{"input": "log_mel", "loss": "mse", "encoder_qk_norm": false, "encoder_parallel_block": false, "encoder_positions": "sincos", "beta2": 0.95, "precondition_frequency": 50, "max_steps": 7500, "lr_schedule": "cosine", "warmup_steps": 150}
Rows from block 6 of the encoder of a small masked spectrogram model, named by matrix and row number. Rows with one number belong to one neuron. Each number is 500 + 50 x the weight over its row's rms, rounded and kept within 0 to 999. All counts start at 0. Numbers have three digits each.
After each neuron's rows are labels from the 100 clips, of 14848, where the neuron reaches its highest value: "responds to" is what is common among them. Only what is clearly more common there than usual is listed. The data: tunes sung on syllables by a formant synthesiser.
# fc1: MLP up (encoder.blocks.6.mlp.fc1.weight, 768x192), inputs 0-31
# fc2: MLP down (encoder.blocks.6.mlp.fc2.weight, 192x768, transposed), outputs 0-31

fc1.525:575533475483453480450549510522501582534482506432550446448498533416476527421525431475495521514489
fc2.525:523413426553471529523418549484605430534516577432436454558504480462412508439490468447522511511516
responds to: the note C#; reverberation; vowel: /æ/; deep voice

fc1.695:458473490454503614481610417532492426493570552517467508471495478495483497466471434553552499509518
fc2.695:486507506493560410519461564502536452477462468459566556450543589555437504490504500485531523546586
responds to: reverberation; consonant: /t/

fc1.389:496496521468574455421511435430506525440528454540469551476539525383506478404508552472494509513568
fc2.389:465519480440519477516562550523480530471537513521426534502481471516601561547441408422444521414488
responds to: consonant: /l/; vowel: /i/

fc1.136:510515544430488464450530500463450489527569504470558519476561423505564450446465456490499502387492
fc2.136:510494489493492573553446509623505500482549495442433483492559536454554542453541461497494544424462
responds to: reverberation; consonant: /ʃ/

fc1.360:470562494523488527534602509498453518467467583536467489493507483426478562473459514496503561530507
fc2.360:537456479517502491496403489551545594512484356454502467560443472537492523514547461525508455511522
responds to: consonant: /t/; consonant: /ʃ/

fc1.180:543372437513570426443496555431503486431425431471491519397525478442437476541491562548594539435474
fc2.180:463401506521505393554440608581506463480471397577549556525525536561506458484589546458537492528389
responds to: consonant: /d/; mains hum

fc1.433:538550460465543485468550572496438462433517414554500487515378508514483534452413561513324494418513
fc2.433:547503502568521509527429504480502493527463583467570436478603494508478497517468436562626493463430
responds to: consonant: /t/; vowel: /o/; vowel: /u/

fc1.361:490527555448569517583521481372479471477500530471474409557409501511503607402445504475521575555508
fc2.361:458512464511482538503472508446588516581499511480511520420492496533488498534619468410472520487463
responds to: reverberation; vibrato; consonant: /t/

fc1.538:458468565485412550567505470591532471569433540488449447432405510504521554395536454416474531489531
fc2.538:459505481541506386495442466418587448599474575497471448425515456467462527467483472586628519536553
responds to: the note C#; vibrato; high voice; first note: C#

fc1.742:490479462572573495527458506524526519509444557452437427489559473438505498537499503420500606518546
fc2.742:463526468505468538504515492644416456424540430547476573521508434505520474436522543554496430578522
responds to: consonant: /d/; first note: G#

fc1.69:374410489550520510537542434524484522440434431371620536525483565428524426439616520433460554578597
fc2.69:511506474604495557505644553448441552543494509443411516480511526494482520451520435493472510522487
responds to: consonant: /t/; reverberation; child-like voice

fc1.160:574482458430588520529409501507441503500423514518553508527499385443501517496440503489519489458491
fc2.160:509551491551409537518549390499391510444541509489485520530412522479503439529543474436427456542508
responds to: vowel: /æ/; clipping

fc1.758:449582499481496446563477472587467501476454531496460438464544581571451511375481511602457472513437
fc2.758:487538495536522434667480555502524506527395430506432460463515501481490512483526516587486503390479
responds to: consonant: /l/; vowel: /e/

fc1.378:578499456463515550541496532573532495540488602521466449434526479511441460410483493529529510538503
fc2.378:435499507515539418403511456482445539452549467489563532548456438508586535548483555549508525408517
responds to: vowel: /e/; consonant: none

fc1.740:499579566423560526509541572523509481437541562436424487476484445433530543502491486437427534459422
fc2.740:523474510539489451569480460489494539478494471533451514554535543580613534457474523505495488501599
responds to: consonant: /t/; consonant: none

fc1.657:554475547559527499464505613505453488438507513446545496426503463477514514504494488559513539537412
fc2.657:437467515421452489549513603502501601486604583486565490444485471535467455447459508449475467479442
responds to: consonant: /n/; vowel: /u/; vowel: /o/; consonant: /d/

fc1.712:536464420398562384435455542430544450517460589529526567528534493542446548519460482556466498525599
fc2.712:528495544575540485687525457546474515523542524502500568531418522479519480507486511479575431551500
responds to: clipping

fc1.702:557447584537567478456515493582555528500524477444448425415491559512506527551507489516536584481499
fc2.702:389522455520452500593480624500507484494543536546553570512438469468500575394496473545488418545571
responds to: consonant: /ʃ/; consonant: /t/

fc1.6:487467456513599552556545557463565482481461466557501477528453510461448471490426517496549445517459
fc2.6:382372462570529487454453449524480476572500536469541543518476534488531480461541406485489448439541
responds to: vowel: /æ/; vowel: /ɑ/; muffled (low-pass)

fc1.468:581437517581518433541492547501450374568547504412458404478444354477492388505530532475573501488454
fc2.468:461609406457496508523531468520571605559414464463557577453436518537448563476508470492477472424496
responds to: consonant: /d/; thin (high-pass); vowel: /o/

fc1.146:486506483461505496405513417526590582514433472479517417458530513448529450441451523445496496547518
fc2.146:531481426475386450452462581498470426517472400534465518536462480475568436584535610494472521477554
responds to: vowel: /e/; consonant: /l/; consonant: /m/

fc1.382:458522469597512499524427464581588470476526567392493472499541464539479536552447535554495467468481
fc2.382:487544556527509555534467528612509577465458462555447558543476560525494475527455448406484520613526
responds to: consonant: /t/; thin (high-pass)

fc1.661:508375441492460557476540483642564506502531513497569506515509550579491538459524552532481524536494
fc2.661:597480507496459545583553452571525567446449475457439500528493561536595558581439466510514493527515
responds to: consonant: /b/; vowel: /ɑ/; clipping

fc1.415:594504476459446401477473472520556513578539545444550548459500448506494471576510489553498501549544
fc2.415:503560560527513612515420450498448539497494592453501534518539482517536521442519572395398415436426
responds to: the note C#; vowel: /u/; vowel: /ɑ/

fc1.705:558531442542433421470472510504509525501567488516466520525503573513530456484460462495604606559572
fc2.705:454455515472414542512561461422365498524565372516494554526477495415523601499503504592484430480434
responds to: reverberation; vowel: /æ/; vowel: /ɑ/; consonant: /t/

fc1.375:515539467559481548530565411516440501449548550505443396388500438509525523455409497566629596514572
fc2.375:481498471457463495550525556460494398549475465498509574464600506378506486398507500513464464442496
responds to: consonant: /ʃ/; vowel: /æ/

fc1.486:533509519520510425466465495452512502475395424483506519643489501449416485448571574515439439543466
fc2.486:377525445549502554463511538544576447479437496498565399531509548452521553469569564409516572549495
responds to: consonant: /d/

fc1.528:510509536383533472610514529462572531484499362505465476535544540445446531489436425512472521545604
fc2.528:525464488532543541502448455528433499424501506513473559497529550576522393436573489503425552526505
responds to: consonant: /b/; mains hum

fc1.625:541502433506552457563433450492613557549446487515505496521487524402459440538480540452570436552482
fc2.625:535475546494532508506621464434416526437528514515522482475371499539497508476524464467534474451551
responds to: consonant: /l/

fc1.601:560522463543513386464490463378433567493477417432464414504448454544466430522576545528527462540543
fc2.601:473517498626524520537491442542608443497568477504472519490446517476453502473480486523497503488470
responds to: child-like voice; vowel: /ɑ/; vowel: /u/; clipping

fc1.271:516481412503548424441471551436498613585465582456579548540428486478505543503528494475528497602492
fc2.271:442533466448434470545490534479540448337454451545428497612529449546529489400513425477421583474543
responds to: consonant: /d/

fc1.497:535456492494546561479478612589490484452479420527469517457469487427546477419506538450558497560497
fc2.497:511620485496421407444523487397523530473562577533546440542538570584516559421523551503533540490469
responds to: consonant: /l/; vowel: /i/

fc1.275:416510520515385546544558567555578395472476445528517523490549611556539573436548439523411513540497
fc2.275:537569477652465495499495512495489445470386542489486455545455533399458578536507532486455515531493
responds to: reverberation; child-like voice; consonant: /d/; first note: A#

fc1.260:529537564507438517520456469541492498462521500509590487518534578534363494455542560545510462581476
fc2.260:523484590524494543477543459493522510544588533479482505554479425509524486538529516525541561469602
responds to: consonant: /n/; child-like voice; vowel: /u/

fc1.720:522453456461501537510508506512537536519472571549548427475436461470514482470491463486437498506566
fc2.720:483478504590545495537481437472411376372405478547490463511582540534487515482431602482519493470492
responds to: vowel: /æ/; consonant: /m/; consonant: /l/

fc1.133:484477527544542504580540545550380464480477584517534502474456409461475493480573484479484566441557
fc2.133:575560432536568477507477471516470537485420556532362410542614515490467533473516419428461491573467
responds to: the note G; consonant: /b/; first note: G

fc1.420:567491566505437458505509401462530500476583488517376548516483524496490507569513531453489542449410
fc2.420:529475560459546434494504529503513483485473536567528476547525562477505459468495474511564577464415
responds to: the note G; consonant: /t/; first note: G

fc1.614:527514492364505545556501459470424512488439520445318479547526550422488420464553503477513463493461
fc2.614:493476532534485557388494454558437575473533477550532497478526546479458432429600495514505530566435
responds to: consonant: /ʃ/

fc1.751:528581485464491544555540450489559518593467444464537562443474601450477528577522535593487517472471
fc2.751:471499569431481489485460480461518538522518542471508544602416522503502494576527497506482486564559
responds to: consonant: /t/

fc1.20:510427534537450433503521497495532484511620423499490501418472513487548512440474575456539464511546
fc2.20:549502488528486418463473458460539535499469433426462505553424516524472549509486555552527517426468
responds to: vowel: /æ/; consonant: none

fc1.404:508540550436482487501459513456457546497571452503502495464525593547473459513472445449475451500487
fc2.404:576497564478605557603534508554502494509514474550490525518500539474479528530508445445579543471501
responds to: vowel: /æ/; consonant: /ʃ/; consonant: /b/

fc1.680:433530507494434629446505475499442491585518532433597541464465494476431501350457476503442533485443
fc2.680:522479582436470554495489499540581507516513553438531499417457526487460452655423480502482442488518
responds to: child-like voice; vowel: /i/; consonant: /b/

fc1.452:480548481531516534468486491498390454588470472653512480418517449519571510452485490468456513515459
fc2.452:414560454419588503460575462505463503515487456452501478485468471565416516512544547530478504546391
responds to: vowel: /æ/

fc1.227:465616400536505533522496622636597435418517574462503563530491468410539537455523545482499564560438
fc2.227:517413564530499566503542435462479526559477474477357405517522576496431483559424452577525411529530
responds to: vowel: /e/; consonant: /l/

fc1.299:443530516550518528568517497520551483463471552497483437457473490565370460522540529562544462497443
fc2.299:484431550469581488509566547597547520556522466551521455434526500502405488509456495483570429450548
responds to: reverberation; vibrato; vowel: /i/

fc1.582:486501496501498384518516471532423412530518585524596543506469509463512423460448511522543515533626
fc2.582:558481482489555588460559515467605482462510435501483531515446468506549488591538540528489403450482
responds to: child-like voice; first note: B

fc1.632:591525394576446504460468469569599501592538504510468476562481525559529523393491534510506500536572
fc2.632:561536546612436463523509504538560512477588467549428573512496460485477511480457576456478512468598
responds to: consonant: /b/; vowel: /i/

fc1.541:541537535434543528403552496547428436476473503580455472432490493483443464561467526530500490522512
fc2.541:514553387426559554554554413511577487444525569512457381568533478507482489469502444471488479442483
responds to: consonant: /t/; vowel: /o/; mains hum

fc1.156:406503548487485497446459507438415590445452551505513480410511546457509503485514623464408532533517
fc2.156:501491467477531456547598459515594519458523562504523552395459495547417469557481645433557452446462
responds to: child-like voice; vowel: /u/; consonant: /d/

fc1.286:549407496528463454462499471499531539518511473416480535442491526487448470547457559457513505474464
fc2.286:580472475458546531545476463460513448583490558542543465457509444492504529470398537458550479535487
responds to: reverberation; consonant: /ʃ/

fc1.480:448575428491502451513538478524394519493477519453443407566457513439524495492457572521609499463536
fc2.480:477522520445571461564598459509500558434560484491529428524541487513349591535507492496556567481546
responds to: consonant: /ʃ/

fc1.398:476520528470490491481469477488496509533475435465460403440477493546430512563468574480485520526506
fc2.398:473372562425552508500581541574554513503474482460442552542540536458465527558559566491424498461525
responds to: consonant: /ʃ/

fc1.60:514554517553530492525465404444507498489535490569547470465453472540399565471489404479517482526579
fc2.60:455529467502449470561549620397466526541520495514552526522512571553524490609585538503428530539478
responds to: the note C#; clipping; first note: C#

fc1.187:534493508454512458497442522519545455441532552471482473513508521571467407513532574498548450459399
fc2.187:403477555461531473467524553473494503541499504403484558555485529544532582535497475590424527632579
responds to: vowel: /æ/; clipping

fc1.427:599481388531547412503544487554555569432520497546452454426514512535398468612513473498445394492481
fc2.427:520498533446516553573549551419570558543461488451471477404520476549482490490601527512524491472486
responds to: vowel: /e/